{
  "model": "self-supervised image encoder",
  "dataset": "made-up waving flags",
  "train_examples": 97500,
  "image_size": 32,
  "crop_scale_min": 0.3,
  "horizontal_flip": true,
  "color_jitter": 0.6,
  "method": "simsiam",
  "arch": "mobilenet_v2",
  "norm": "batchnorm",
  "activation": "silu",
  "drop_path": 0.05,
  "depths": [4, 4, 4],
  "kernel_size": 3,
  "stem": "deep",
  "expansion": 6,
  "widths": [32, 64, 128],
  "projector_hidden": 1024,
  "projector_out": 128,
  "projector_hidden_layers": 2,
  "init": "orthogonal",
  "residual_init": "scaled_by_depth",
  "optimizer": "normuon",
  "muon_scale": "match_rms_adamw",
  "lr": 0.0019,
  "momentum": 0.95,
  "nesterov": true,
  "orthogonalizer": "polar_express",
  "adamw_lr_other_params": 0.0012,
  "grad_clip": 0.5,
  "steps": 7100,
  "batch_size": 256,
  "epochs": 18.6,
  "lr_schedule": "wsd_sqrt",
  "decay_fraction": 0.3,
  "final_lr_fraction": 0.1,
  "warmup_steps": 210,
  "weight_decay": 0.3,
  "adamw_weight_decay_other_params": 0.05
}
Rows from block 9, named by matrix and row number. Rows with one number belong to one channel. Each number is 200 + 20 x the weight over its row's rms, rounded and kept within 0 to 999. All counts start at 0. After the name is the row's rms in percent of the matrix's.
# convs0: expand pointwise conv (model.blocks.9.convs.0.weight, 768x128x1x1), inputs 0-127
# convs1: depthwise 3x3 conv (model.blocks.9.convs.1.weight, 768x1x3x3, trained with AdamW), a 3x3 kernel
# convs2: project pointwise conv (model.blocks.9.convs.2.weight, 128x768x1x1, transposed), outputs 0-127
convs0.406,095,222,191,181,216,232,217,213,168,195,202,199,197,251,196,221,215,185,198,247,142,215,222,192,191,200,226,218,199,194,154,209,195,232,213,160,170,193,220,197,237,197,227,194,214,197,198,216,211,199,181,215,188,203,204,171,221,192,225,171,200,181,230,199,180,184,213,209,225,188,178,194,166,210,241,224,201,199,204,189,226,232,210,200,184,153,201,215,175,210,217,229,227,185,219,180,183,186,201,179,195,207,224,213,217,214,202,194,225,195,235,168,180,199,196,228,213,190,206,195,226,217,198,194,215,213,190,213,184
convs0.407,097,220,208,181,185,229,188,216,181,184,185,235,207,226,197,169,190,193,214,209,195,220,194,197,212,221,205,224,234,192,220,190,186,195,197,200,214,187,230,185,207,261,176,194,211,210,172,219,209,238,224,197,203,192,255,219,223,223,197,183,214,216,196,176,221,209,158,175,223,202,214,172,209,191,197,208,207,170,185,196,201,198,196,203,231,224,177,176,212,179,246,209,174,213,195,178,191,203,171,202,190,182,219,218,207,229,227,194,213,173,143,184,206,222,192,189,198,168,195,217,210,190,207,175,216,203,214,192,155
convs0.408,106,205,255,166,177,194,215,200,171,184,197,173,192,227,178,228,225,215,201,207,191,203,210,209,185,197,176,199,182,226,213,186,235,234,204,177,188,211,213,194,213,221,162,191,216,183,208,178,232,193,206,190,236,184,205,191,217,216,233,160,156,187,219,171,207,223,200,196,232,201,203,184,240,193,198,186,218,193,200,220,237,194,181,180,194,207,198,189,210,194,170,199,232,208,200,184,234,195,182,185,208,197,212,193,221,204,201,164,213,203,139,182,180,222,171,182,225,213,205,188,209,201,190,181,204,198,175,161,195
convs0.409,104,218,177,169,177,221,179,235,198,225,199,212,172,213,188,207,201,224,208,199,195,155,204,198,199,141,200,216,187,211,224,197,210,210,219,208,214,225,201,194,194,173,215,179,195,188,197,221,219,186,236,184,187,182,192,196,187,218,175,180,208,224,165,174,175,210,222,208,210,241,185,220,201,183,223,202,193,218,210,180,196,180,166,214,246,220,184,218,175,208,174,194,194,185,198,188,169,243,220,196,222,167,231,192,204,191,193,194,193,215,196,180,195,192,179,168,183,179,196,190,190,204,197,162,217,144,195,231,184
convs0.410,100,209,224,200,196,214,169,188,196,194,209,177,178,199,186,212,211,162,230,220,184,205,238,172,198,179,229,215,207,176,173,206,208,185,194,173,229,219,179,219,209,217,199,199,187,207,188,203,171,192,181,165,233,194,182,205,192,212,228,201,180,198,167,210,188,221,223,204,226,194,160,195,205,215,237,186,191,193,199,149,210,206,187,234,180,192,212,201,219,182,206,212,196,207,170,207,201,226,199,196,204,221,203,188,165,174,216,221,206,208,192,264,225,203,210,170,226,231,214,210,208,186,255,210,167,196,185,194,178
convs0.411,099,223,209,152,197,195,147,184,179,224,222,211,186,195,217,204,199,185,208,215,199,165,207,219,180,173,224,209,187,211,172,174,217,219,199,179,246,196,198,215,210,187,166,151,208,200,197,177,222,212,200,199,240,185,232,200,190,180,207,216,188,191,196,208,210,226,190,211,173,185,159,202,171,211,221,229,202,202,224,174,192,179,212,176,189,190,176,188,204,217,185,233,204,200,219,181,208,210,188,224,220,192,184,208,178,180,225,178,198,176,221,185,183,225,170,254,204,178,222,209,190,201,170,171,209,211,213,218,193
convs0.412,089,223,191,195,215,206,217,190,176,187,172,215,201,180,210,223,217,157,207,228,210,226,201,155,204,214,193,218,234,203,199,202,197,197,203,202,197,194,208,188,215,216,207,170,208,144,237,245,208,157,211,212,199,200,195,191,201,159,226,205,202,228,223,178,170,206,200,179,183,187,185,201,184,209,197,195,197,203,193,179,196,204,196,230,176,220,196,199,211,215,191,224,209,219,165,228,185,173,191,143,231,219,206,186,194,239,187,207,226,167,178,214,193,243,209,211,209,192,189,179,196,208,194,196,208,238,236,228,210
convs0.413,109,176,213,208,158,143,200,206,205,212,194,210,245,191,172,235,189,198,197,183,191,186,191,187,202,193,194,198,184,194,171,201,185,214,183,156,191,223,212,211,193,236,169,214,218,191,205,195,211,216,189,200,192,187,203,220,213,207,227,207,165,188,180,213,173,194,169,179,205,237,185,213,194,175,202,197,185,188,220,214,211,199,186,177,220,192,178,182,183,200,183,239,211,199,206,197,167,167,191,202,192,219,206,178,239,216,183,176,222,167,215,174,206,233,175,190,195,244,204,187,170,201,223,182,210,252,216,225,220
convs0.414,098,186,166,186,215,195,194,178,182,211,232,217,181,168,194,190,195,187,190,184,215,197,183,218,217,242,176,209,215,203,223,212,159,193,226,221,186,196,208,189,195,161,190,169,186,218,170,202,191,199,196,204,191,220,196,209,243,190,185,229,192,180,209,237,200,199,213,154,189,187,200,155,250,209,180,206,200,232,209,160,192,175,203,229,189,182,202,200,215,212,198,192,165,197,162,168,199,221,183,207,185,156,207,187,216,200,177,196,213,177,223,203,221,194,228,223,225,216,226,178,169,206,196,185,208,203,222,224,197
convs0.415,090,167,199,212,188,202,201,179,218,185,196,226,192,191,205,175,191,195,181,170,157,162,216,186,208,229,220,183,208,215,182,206,172,202,244,182,191,195,185,212,182,196,193,206,208,150,195,216,166,203,170,146,189,202,188,172,201,175,207,188,193,222,224,202,194,209,246,190,184,182,223,194,203,208,186,191,172,164,187,186,215,202,244,207,166,209,205,208,226,226,181,204,197,208,202,197,216,182,198,188,189,191,210,176,206,179,208,189,247,215,190,229,214,193,179,204,227,155,207,170,228,200,238,205,204,187,204,200,167
convs0.416,103,180,195,209,196,239,188,188,188,173,240,194,211,193,215,213,205,190,204,241,184,180,236,229,205,151,225,200,206,180,245,167,182,231,202,219,210,191,219,196,200,190,184,203,187,163,171,191,207,213,198,212,196,180,222,209,205,202,201,175,216,183,206,202,224,214,186,236,203,226,221,179,203,157,162,221,195,195,188,189,202,203,204,190,221,169,171,248,205,191,222,178,223,211,214,200,181,206,207,209,207,159,220,189,166,191,148,207,212,207,209,185,206,231,208,216,194,179,235,216,197,214,199,193,197,180,196,201,161
convs0.417,100,204,197,189,194,177,207,223,206,163,197,182,236,180,192,173,213,219,190,213,230,220,189,181,157,165,192,211,202,224,215,169,204,201,203,197,174,233,222,186,196,167,165,222,240,208,195,240,197,204,194,226,183,200,211,188,207,239,233,205,203,180,197,192,221,195,167,158,183,237,187,216,209,190,179,182,222,189,210,195,202,172,212,238,217,209,199,223,213,185,221,187,216,186,173,214,194,219,160,185,176,190,182,201,205,195,211,195,207,189,205,188,178,259,179,218,185,199,178,202,204,221,225,181,180,214,177,201,180
convs0.418,098,178,209,187,244,212,181,219,208,174,181,181,149,206,235,168,223,186,224,186,219,192,193,190,185,215,155,218,209,214,205,194,145,193,210,215,210,224,228,223,223,197,167,199,196,187,194,194,213,194,174,225,196,191,192,192,223,187,199,215,171,204,172,223,233,183,199,183,183,216,167,189,198,225,234,174,193,210,204,190,204,184,176,209,197,198,226,172,217,205,192,167,171,198,200,199,206,202,222,175,190,220,218,160,233,216,167,219,205,220,196,186,180,209,190,207,223,200,196,207,212,191,231,184,213,213,148,183,189
convs0.419,098,188,175,190,165,186,229,194,190,163,210,208,201,193,228,215,196,205,225,213,218,209,182,190,160,195,244,224,199,190,223,224,206,210,241,233,208,205,167,229,215,216,238,189,198,182,184,255,193,216,197,202,206,177,212,229,209,189,217,184,206,181,168,163,179,213,195,186,199,179,175,196,196,193,163,183,164,157,185,147,188,193,204,188,185,195,221,189,195,215,186,192,203,185,214,179,209,218,201,214,226,194,175,205,212,240,183,198,206,212,236,206,215,213,184,183,192,204,223,198,218,237,181,202,183,214,194,191,181
convs0.420,104,188,238,193,194,211,211,183,177,185,213,189,199,221,198,232,156,188,196,200,183,184,234,200,189,179,194,222,153,188,250,199,238,211,199,211,198,194,213,178,220,169,209,223,218,183,206,156,200,211,196,196,170,165,235,193,188,171,243,210,180,197,204,184,186,186,200,203,198,212,220,187,201,214,207,208,203,221,184,232,201,251,188,206,206,166,195,197,213,194,190,190,188,183,177,158,191,199,197,184,171,222,186,198,194,198,177,191,184,205,186,224,229,221,225,169,202,189,193,193,196,181,230,230,218,160,235,197,188
convs0.421,105,228,194,206,199,177,188,174,196,188,166,211,206,215,170,188,174,271,201,214,203,239,206,174,191,206,200,210,196,185,184,227,186,228,207,177,209,186,197,227,183,167,179,195,179,215,221,210,172,203,206,216,252,175,220,206,195,179,190,213,196,223,213,207,199,243,186,245,204,204,182,229,176,222,235,206,184,179,178,213,197,208,183,232,188,209,211,178,199,209,203,205,178,237,216,190,234,184,170,184,219,178,239,198,228,202,175,209,226,208,205,190,203,195,197,210,223,204,228,188,219,184,187,170,208,179,192,211,199
convs0.422,108,222,201,201,160,220,190,204,217,167,210,205,197,180,196,208,201,179,167,222,195,225,195,206,172,226,203,179,194,193,215,194,158,213,185,204,187,207,197,190,177,184,185,189,162,184,174,194,187,231,209,194,172,172,191,221,208,177,173,233,189,187,211,218,165,214,188,188,185,165,194,208,194,194,178,198,214,204,183,200,216,200,194,204,225,216,205,247,198,177,193,198,200,183,179,184,191,217,180,167,231,202,180,200,227,193,180,200,223,231,223,221,193,237,172,192,165,203,162,169,211,157,207,228,230,158,172,207,225
convs0.423,090,206,210,185,215,185,194,218,218,226,187,187,160,231,197,181,205,226,210,191,183,226,223,183,220,198,173,212,209,197,171,204,220,204,193,204,230,197,199,185,210,233,196,188,187,235,215,228,200,192,206,204,175,223,215,178,185,159,196,183,221,201,181,171,229,212,159,182,209,218,187,204,186,178,189,155,213,224,218,220,223,189,195,186,196,214,236,172,222,191,197,230,200,192,220,160,179,200,162,250,179,206,209,214,176,210,189,197,206,195,183,222,165,190,251,168,214,208,203,189,195,174,187,180,219,204,228,209,218
convs0.424,089,177,152,185,191,228,176,199,214,189,216,183,182,185,222,187,182,196,199,243,192,187,174,183,215,221,179,194,202,200,204,214,200,195,228,190,204,197,195,204,174,179,196,218,203,203,191,208,165,186,166,180,174,170,183,220,219,167,208,223,189,187,183,199,185,148,209,182,196,187,181,191,182,212,174,222,196,236,189,143,189,201,210,233,214,198,215,196,198,210,205,222,178,218,175,218,199,199,218,174,186,206,204,190,265,202,156,207,224,182,200,231,227,232,203,192,197,214,225,221,191,239,181,205,200,214,217,212,198
convs0.425,094,219,191,192,222,204,215,199,208,185,200,217,176,188,202,196,183,170,211,204,185,210,193,215,209,194,136,187,211,220,223,197,162,192,213,194,205,219,202,210,192,197,185,171,199,197,206,232,220,210,252,184,200,197,224,188,188,195,191,202,207,193,223,192,235,214,158,203,198,195,156,184,216,226,226,187,218,176,203,174,176,182,180,223,195,251,208,183,216,171,162,205,201,202,213,186,198,179,196,217,251,190,205,229,186,243,215,202,199,220,201,163,183,204,203,182,186,199,212,169,240,207,240,230,213,208,207,190,185
convs0.426,091,182,192,195,225,150,175,209,208,177,162,184,217,206,227,173,217,207,214,197,205,192,188,188,201,177,217,217,208,164,183,187,188,218,210,233,197,212,207,204,205,239,221,209,202,199,161,188,208,225,204,167,180,210,179,224,160,237,211,225,210,191,199,197,176,170,166,189,196,197,204,213,172,161,226,207,211,206,191,226,220,171,196,160,256,197,211,183,215,181,195,200,197,197,182,213,214,212,195,204,196,176,193,227,198,216,188,207,209,208,217,198,214,221,232,228,186,180,177,201,198,203,246,229,225,212,171,186,174
convs0.427,096,228,196,200,183,169,185,171,189,207,181,228,199,174,220,206,246,245,190,215,223,206,195,184,216,199,196,208,219,202,228,184,211,203,211,203,215,220,199,190,220,218,208,199,212,227,182,186,213,235,206,207,232,195,175,207,216,187,172,210,192,159,180,204,166,188,206,156,169,206,220,179,198,199,156,193,184,198,226,150,191,180,235,197,189,190,200,201,181,208,197,159,197,154,212,207,163,199,213,210,162,191,222,201,194,245,201,209,221,166,199,180,192,181,184,184,215,194,208,179,189,163,200,191,186,195,177,197,194
convs0.428,102,203,222,202,195,170,208,171,187,220,195,173,201,200,221,201,183,186,243,217,209,154,164,194,158,177,216,213,198,181,205,203,213,173,225,190,181,205,198,237,213,214,187,211,194,189,183,184,217,179,204,208,170,174,184,188,239,144,211,199,195,192,202,208,198,194,215,231,182,201,212,183,175,164,213,188,212,176,233,188,208,238,226,200,211,189,222,217,213,170,171,196,210,167,244,191,181,204,193,222,209,209,238,190,187,191,159,184,212,220,210,178,208,227,209,206,196,194,183,219,168,212,212,167,185,182,209,218,190
convs0.429,095,214,196,199,181,192,210,198,181,196,226,197,179,181,195,215,207,231,222,205,189,185,197,220,216,215,190,239,207,196,186,172,161,186,179,206,192,148,206,180,183,228,197,184,207,191,165,198,200,201,198,209,225,198,176,195,235,161,167,181,197,198,185,243,169,207,191,188,214,185,248,196,221,216,165,189,209,198,189,200,208,195,196,185,208,149,165,205,172,188,169,171,182,223,195,201,177,216,212,185,221,189,218,173,179,219,177,173,182,217,169,224,217,227,190,212,204,242,176,207,185,196,224,177,201,192,196,179,224
convs0.430,095,167,216,179,231,209,235,212,205,183,190,231,203,220,215,164,184,186,207,192,194,176,225,197,206,206,208,159,230,185,205,214,224,204,225,232,213,224,211,191,222,202,201,199,194,208,211,218,201,191,231,183,170,206,200,215,194,176,220,219,179,209,186,165,171,199,171,207,203,167,200,192,207,194,185,204,208,219,190,190,210,192,214,161,227,191,191,207,202,213,212,189,142,209,188,202,193,176,177,203,198,166,220,234,228,236,176,200,195,204,213,186,216,200,176,180,224,153,195,192,184,225,199,216,221,234,182,253,168
convs1.406,094,200,182,210,208,167,244,209,193,201
convs1.407,094,180,202,174,194,225,200,165,204,176
convs1.408,100,233,166,183,207,209,173,199,201,186
convs1.409,103,163,180,177,203,180,209,220,199,220
convs1.410,093,198,214,198,174,168,173,215,218,220
convs1.411,094,188,201,181,212,163,232,206,178,203
convs1.412,104,177,223,175,213,189,185,210,177,227
convs1.413,094,171,204,231,193,170,212,219,184,208
convs1.414,090,208,171,202,193,192,193,176,243,192
convs1.415,081,189,179,180,202,171,205,198,242,195
convs1.416,121,163,169,174,212,211,211,208,193,211
convs1.417,099,237,182,175,167,197,189,193,199,198
convs1.418,094,206,189,207,214,243,227,205,188,178
convs1.419,097,205,210,191,230,183,162,211,185,180
convs1.420,128,206,209,207,199,199,203,165,167,167
convs1.421,106,164,184,168,219,213,209,186,194,188
convs1.422,110,202,217,175,198,208,157,182,204,181
convs1.423,096,176,233,180,203,198,202,191,165,186
convs1.424,100,206,164,223,194,204,190,186,229,176
convs1.425,098,187,159,188,199,194,199,213,224,172
convs1.426,095,227,181,228,178,207,179,186,185,181
convs1.427,101,171,195,217,178,194,215,163,212,216
convs1.428,093,176,220,178,193,210,189,177,228,176
convs1.429,089,184,213,214,176,215,170,192,235,196
convs1.430,085,196,184,186,180,232,175,183,178,183
convs2.406,115,183,212,193,199,212,188,173,186,199,178,204,206,217,229,207,207,155,202,164,194,198,180,184,210,200,197,228,210,199,202,220,185,199,177,201,188,195,197,183,207,200,199,171,220,222,192,213,176,202,216,183,142,188,201,203,211,188,229,196,203,188,254,185,213,196,196,207,202,196,210,218,176,177,203,234,175,215,197,223,200,226,189,178,190,199,199,219,199,198,225,191,154,131,189,189,207,182,218,154,217,190,179,238,197,216,220,214,153,198,212,215,216,193,171,177,199,196,166,217,191,208,215,164,188,207,251,199,204
convs2.407,087,171,194,214,189,212,216,211,225,213,193,185,206,195,195,231,181,187,187,174,254,205,182,204,190,164,197,206,197,224,208,189,229,203,176,161,191,229,215,197,203,201,172,177,202,168,186,160,194,200,192,200,218,177,224,215,259,218,210,241,207,241,213,198,175,179,180,203,187,221,190,177,214,227,219,205,186,189,202,241,197,189,216,207,192,241,218,185,224,217,190,202,183,181,185,207,195,201,149,184,190,207,166,217,184,187,181,174,168,207,189,157,224,220,192,181,202,202,201,212,231,209,197,208,220,210,188,205,193
convs2.408,070,211,206,221,197,199,183,181,210,173,190,232,181,168,181,178,194,174,201,217,171,207,194,186,203,189,184,220,206,197,177,177,192,204,214,219,217,230,179,214,209,186,197,189,216,184,203,189,188,246,206,202,222,174,156,203,203,168,158,218,212,194,211,169,188,257,166,196,197,166,185,235,187,237,190,198,220,192,204,183,163,182,218,192,209,206,213,191,189,231,174,236,184,207,194,219,213,200,222,159,202,205,204,174,190,232,198,192,218,184,173,235,195,194,220,143,211,210,188,193,217,197,219,205,210,177,187,191,216
convs2.409,086,188,213,210,192,156,199,241,240,206,197,202,200,223,192,193,238,233,196,166,196,212,189,165,160,174,165,185,192,175,201,171,192,226,185,202,175,218,179,238,202,189,184,199,190,209,214,214,154,185,203,187,189,217,201,232,185,175,215,185,236,187,211,226,197,216,211,212,182,215,183,186,202,233,210,200,199,220,195,201,201,190,206,200,185,185,217,217,198,166,205,221,231,190,194,179,162,188,228,180,184,194,175,240,197,162,173,187,190,207,206,203,191,225,213,206,200,209,152,198,192,198,230,230,226,197,207,203,173
convs2.410,084,186,221,186,191,200,208,208,239,208,195,178,187,180,218,208,206,173,201,220,222,155,210,184,211,161,201,208,216,173,228,213,206,206,190,218,232,193,189,225,185,219,224,160,166,173,197,199,230,210,182,180,190,175,258,208,209,223,209,223,219,182,204,223,219,195,196,203,222,228,188,201,194,191,226,183,173,185,205,179,209,199,187,178,159,205,199,162,163,211,189,189,210,196,228,225,210,214,219,206,215,251,193,185,226,172,194,231,183,196,193,203,200,211,236,210,206,210,197,199,244,228,223,204,196,195,232,195,189
convs2.411,089,199,181,180,208,187,195,179,198,239,207,210,192,236,167,205,170,200,196,201,225,167,208,217,218,192,230,213,224,195,213,208,209,222,176,160,203,219,222,200,206,215,181,202,212,187,214,190,178,165,243,208,188,237,203,165,209,200,216,213,211,192,220,168,234,185,173,200,190,184,201,202,197,191,193,242,202,212,218,197,196,228,201,197,219,168,188,207,188,167,214,224,210,185,238,222,177,201,212,160,195,175,186,204,210,201,187,234,179,176,198,182,225,219,152,201,191,206,212,219,176,252,192,182,216,200,193,241,195
convs2.412,099,175,205,194,208,170,236,194,224,168,195,192,202,200,211,185,155,180,184,195,216,209,182,205,179,175,230,239,193,189,188,189,151,211,210,176,230,168,184,199,213,168,213,191,198,183,239,210,176,206,211,235,220,186,214,182,192,189,216,220,179,223,198,202,194,212,179,233,202,205,180,206,191,196,242,194,181,199,225,196,194,221,230,239,208,221,239,171,203,218,222,225,204,193,211,172,163,233,186,171,206,172,183,181,220,211,214,173,209,201,221,199,200,204,216,206,185,191,199,193,198,196,172,224,212,222,157,182,180
convs2.413,084,222,200,214,202,198,208,207,216,188,177,207,231,184,206,238,213,211,184,200,214,185,215,206,207,185,180,249,185,178,212,210,178,184,229,177,215,193,205,206,154,244,184,210,207,207,177,163,193,193,199,159,186,185,213,225,205,194,193,252,216,221,233,195,186,235,203,198,190,165,193,176,221,209,207,213,206,219,212,171,209,234,183,192,212,223,206,199,177,178,181,217,225,224,222,210,209,200,218,201,254,174,203,204,180,171,194,202,215,172,218,175,188,210,190,215,199,176,190,167,174,195,219,188,204,233,186,161,190
convs2.414,114,260,199,199,206,206,175,193,226,192,158,199,184,168,213,198,168,232,203,184,235,212,195,232,184,202,209,196,201,218,223,185,206,190,211,182,231,182,194,202,180,178,193,218,235,202,219,176,173,236,229,197,201,208,196,217,183,175,193,235,186,183,197,217,195,190,212,205,169,208,213,197,182,205,179,217,179,173,191,200,185,166,190,224,194,177,177,200,184,227,152,241,245,227,216,204,195,197,235,199,218,215,184,163,171,216,210,211,189,220,208,180,215,200,231,203,189,208,200,179,205,212,167,219,222,193,202,182,195
convs2.415,094,187,200,203,212,166,216,205,214,223,249,242,194,191,197,214,193,137,223,207,230,209,201,198,236,223,221,192,189,197,207,198,167,218,189,210,210,207,214,193,202,206,185,176,172,202,192,257,194,179,162,205,201,213,207,195,206,219,231,224,199,188,168,205,177,163,203,198,200,231,197,219,190,201,189,171,205,230,171,229,204,203,221,223,165,202,171,209,251,181,214,201,214,179,209,221,204,194,172,217,218,224,179,205,201,161,201,183,215,204,213,198,196,192,200,227,230,218,191,194,196,217,190,230,224,206,214,197,221
convs2.416,082,181,217,171,227,199,199,231,205,221,178,190,217,231,189,203,189,208,183,238,222,199,184,204,192,225,186,232,198,197,195,188,233,217,190,179,183,150,136,184,181,224,180,208,179,192,185,192,197,186,178,180,203,204,211,180,186,213,186,173,188,183,213,172,208,180,196,166,182,170,202,180,177,180,233,172,195,207,205,197,190,173,223,197,187,181,241,198,181,222,198,203,205,227,191,188,199,215,185,194,189,233,218,183,222,192,189,230,189,227,217,199,187,193,184,167,154,189,182,235,223,221,183,215,178,227,205,191,226
convs2.417,074,190,199,170,173,215,212,197,184,221,227,182,221,183,207,191,176,208,242,220,206,205,204,190,195,199,204,186,218,164,213,197,232,177,188,177,190,190,178,175,232,167,241,162,213,199,200,231,193,235,228,168,180,200,204,207,170,181,162,191,197,187,199,219,210,220,203,208,185,227,207,201,220,218,201,217,199,186,241,153,203,184,181,206,191,178,211,197,199,177,201,208,216,219,212,179,219,189,171,190,219,245,198,185,215,176,180,220,234,211,170,180,208,209,205,218,214,206,196,185,191,189,204,171,166,173,235,161,205
convs2.418,094,188,167,219,162,172,196,194,174,205,198,232,221,185,206,188,211,189,188,190,210,208,220,215,208,196,232,177,180,207,188,226,207,233,195,169,188,191,154,189,173,175,224,222,229,205,227,191,192,193,171,173,225,215,174,192,187,246,203,190,185,206,210,206,175,215,210,211,209,179,245,211,162,175,208,172,211,226,200,205,197,211,225,196,193,193,156,230,163,213,191,220,178,204,183,154,191,191,187,219,222,209,174,214,176,169,244,195,207,206,203,179,205,211,203,195,192,199,209,197,183,233,200,226,179,201,222,216,213
convs2.419,082,185,221,181,220,161,185,219,143,213,194,224,186,175,182,212,228,187,188,200,225,174,221,228,183,156,235,214,192,204,203,194,171,202,216,226,213,203,171,216,214,213,205,221,165,189,225,200,209,222,191,201,212,241,227,215,205,197,218,175,175,214,220,176,181,189,166,202,202,156,196,185,170,198,190,197,214,195,212,206,201,182,212,170,209,203,205,204,209,225,205,166,239,217,209,169,206,185,184,234,217,210,197,166,207,193,211,192,203,203,201,200,226,212,234,207,212,187,224,160,203,161,193,193,210,199,235,203,174
convs2.420,063,210,216,185,205,164,195,228,199,177,209,218,180,185,189,216,216,199,205,199,175,188,185,213,223,189,219,181,175,213,199,188,185,215,227,215,165,215,206,217,223,217,204,215,223,188,221,218,185,204,186,216,183,196,185,194,178,207,196,189,208,184,161,211,173,174,175,245,183,173,180,192,184,192,189,202,190,210,228,204,208,169,229,185,177,231,205,207,195,203,203,229,196,180,169,207,167,226,189,207,155,189,193,225,200,175,197,171,206,178,201,256,214,222,244,224,224,163,206,234,154,197,194,208,203,173,213,176,220
convs2.421,089,202,218,195,195,239,224,204,211,224,181,197,188,183,194,170,206,189,165,195,203,170,209,213,214,171,199,202,213,159,231,194,171,210,194,165,186,209,190,192,193,172,217,195,195,192,208,169,174,173,161,208,202,163,198,206,203,220,193,179,204,145,238,202,184,173,228,212,199,174,189,194,190,188,195,171,217,196,207,202,181,193,223,147,212,183,161,204,251,209,218,233,190,204,171,191,182,207,208,214,213,228,213,207,192,236,174,186,191,221,155,195,195,236,218,194,208,209,200,211,216,199,194,183,175,184,208,196,212
convs2.422,065,220,223,246,231,190,177,172,208,192,185,213,174,173,210,226,175,140,184,194,192,192,247,173,215,176,228,216,194,233,178,207,189,234,212,218,202,193,200,179,214,238,196,179,214,218,229,203,196,202,181,164,182,192,182,194,186,200,179,158,209,215,189,195,197,206,192,199,220,197,188,189,202,197,202,203,202,213,175,189,176,235,222,229,198,196,229,184,200,213,250,208,215,224,191,227,235,177,202,227,174,201,221,194,224,202,203,186,202,198,210,193,219,169,208,183,211,189,201,195,184,216,186,152,216,191,205,211,173
convs2.423,084,222,224,194,191,246,206,165,208,240,199,214,193,199,177,187,201,217,219,212,240,211,201,206,202,223,193,206,210,220,195,185,221,166,195,181,206,167,222,200,199,172,177,204,201,200,193,236,183,196,217,224,240,219,213,216,197,167,192,209,192,230,168,197,214,169,209,177,184,195,223,191,200,242,206,242,199,189,187,210,229,223,185,190,224,202,158,207,187,207,177,207,160,223,190,221,214,180,187,194,197,216,179,209,232,188,168,184,209,242,203,173,190,175,185,214,208,179,195,153,192,204,223,234,191,208,190,217,208
convs2.424,115,213,219,194,221,212,206,180,234,209,176,196,194,203,215,199,180,182,177,197,207,198,193,213,226,200,210,234,224,237,203,221,223,188,198,181,196,185,170,234,202,207,186,228,184,209,210,218,176,213,225,176,207,235,221,227,205,174,235,198,174,195,198,195,206,207,210,229,199,241,190,200,207,194,188,200,180,232,220,203,163,178,196,277,185,191,158,160,169,212,200,189,198,221,201,195,206,223,218,173,175,210,205,199,205,201,191,203,208,184,185,203,181,191,202,200,189,160,189,181,227,205,193,246,202,248,180,188,201
convs2.425,075,206,186,219,207,177,275,211,216,175,215,213,214,186,202,162,205,226,190,212,182,194,172,204,194,175,196,222,215,166,189,196,187,231,211,199,165,222,176,226,206,176,238,163,195,225,202,195,165,233,213,194,205,249,201,208,205,186,190,213,192,193,187,196,177,194,174,213,184,239,196,227,230,197,164,216,204,228,226,179,220,191,207,193,179,213,184,197,195,177,197,196,231,197,195,226,174,189,212,197,185,166,206,221,212,172,198,187,209,174,205,210,195,214,228,221,166,208,212,207,186,223,160,203,196,202,219,202,203
convs2.426,083,203,178,200,197,179,240,215,213,186,187,196,213,209,239,178,209,174,231,182,208,189,205,197,179,209,216,207,179,183,235,216,218,192,184,197,203,150,170,182,194,240,205,198,237,186,206,216,172,169,222,206,179,186,172,196,190,220,182,178,228,204,193,198,195,204,204,218,176,187,174,204,210,207,222,190,204,186,165,201,203,212,193,203,201,224,228,173,196,246,234,218,200,175,195,163,212,199,155,222,208,199,200,210,223,190,174,190,217,196,227,187,229,195,195,193,202,175,198,216,152,198,207,172,182,148,192,237,211
convs2.427,121,212,172,209,204,167,193,209,198,181,195,199,190,189,178,213,213,229,206,193,185,214,196,225,208,168,180,207,239,220,265,210,207,203,164,196,218,216,213,189,197,195,184,204,203,195,202,133,181,218,232,208,228,237,181,208,173,187,184,226,192,191,169,219,215,202,209,215,155,187,180,200,219,186,152,214,208,196,184,202,183,198,200,183,198,216,188,245,186,196,229,144,209,195,187,225,190,194,186,212,203,204,194,225,204,186,203,232,209,177,196,194,190,222,204,177,217,199,226,235,179,224,196,186,200,179,210,200,216
convs2.428,154,192,175,225,192,182,166,212,188,210,188,222,177,174,217,169,200,176,157,218,209,225,205,194,205,203,176,131,185,219,226,240,188,186,170,190,207,203,197,201,173,161,217,212,206,206,186,210,214,213,222,179,196,187,193,207,166,189,169,194,231,196,195,200,219,191,239,209,172,202,202,187,183,185,162,196,209,213,204,190,198,197,195,197,178,181,207,191,217,171,214,176,168,178,232,178,201,219,181,206,184,202,200,217,208,208,215,199,192,188,173,200,225,208,212,204,195,275,228,195,194,195,219,216,221,203,237,199,214
convs2.429,115,196,240,216,158,203,194,193,194,180,176,213,191,217,202,201,159,184,193,221,210,174,205,200,210,207,233,190,206,195,173,232,172,201,231,186,173,208,218,176,229,175,178,196,194,209,226,200,209,175,222,195,209,185,186,186,199,200,207,218,193,246,195,162,220,243,220,208,185,204,174,227,211,217,205,201,207,186,230,189,205,203,206,196,219,225,206,155,198,195,218,209,237,185,188,199,253,218,243,240,208,170,215,183,180,187,218,222,172,195,204,189,207,178,175,199,219,224,210,195,162,186,209,212,184,233,215,204,193
convs2.430,102,201,219,166,230,188,245,199,176,215,193,207,207,232,183,202,208,177,187,187,188,183,172,192,211,190,203,208,210,188,220,186,201,180,199,151,212,213,217,225,223,213,156,184,263,155,190,203,200,224,205,218,199,183,200,173,186,204,185,220,227,175,215,190,175,169,190,214,189,189,153,201,235,201,208,232,185,190,193,227,186,208,198,248,182,206,211,203,205,213,193,202,191,194,198,233,188,217,193,179,180,192,195,208,203,220,193,184,194,188,238,193,202,235,209,193,179,175,205,240,213,221,210,201,202,199,201,249,187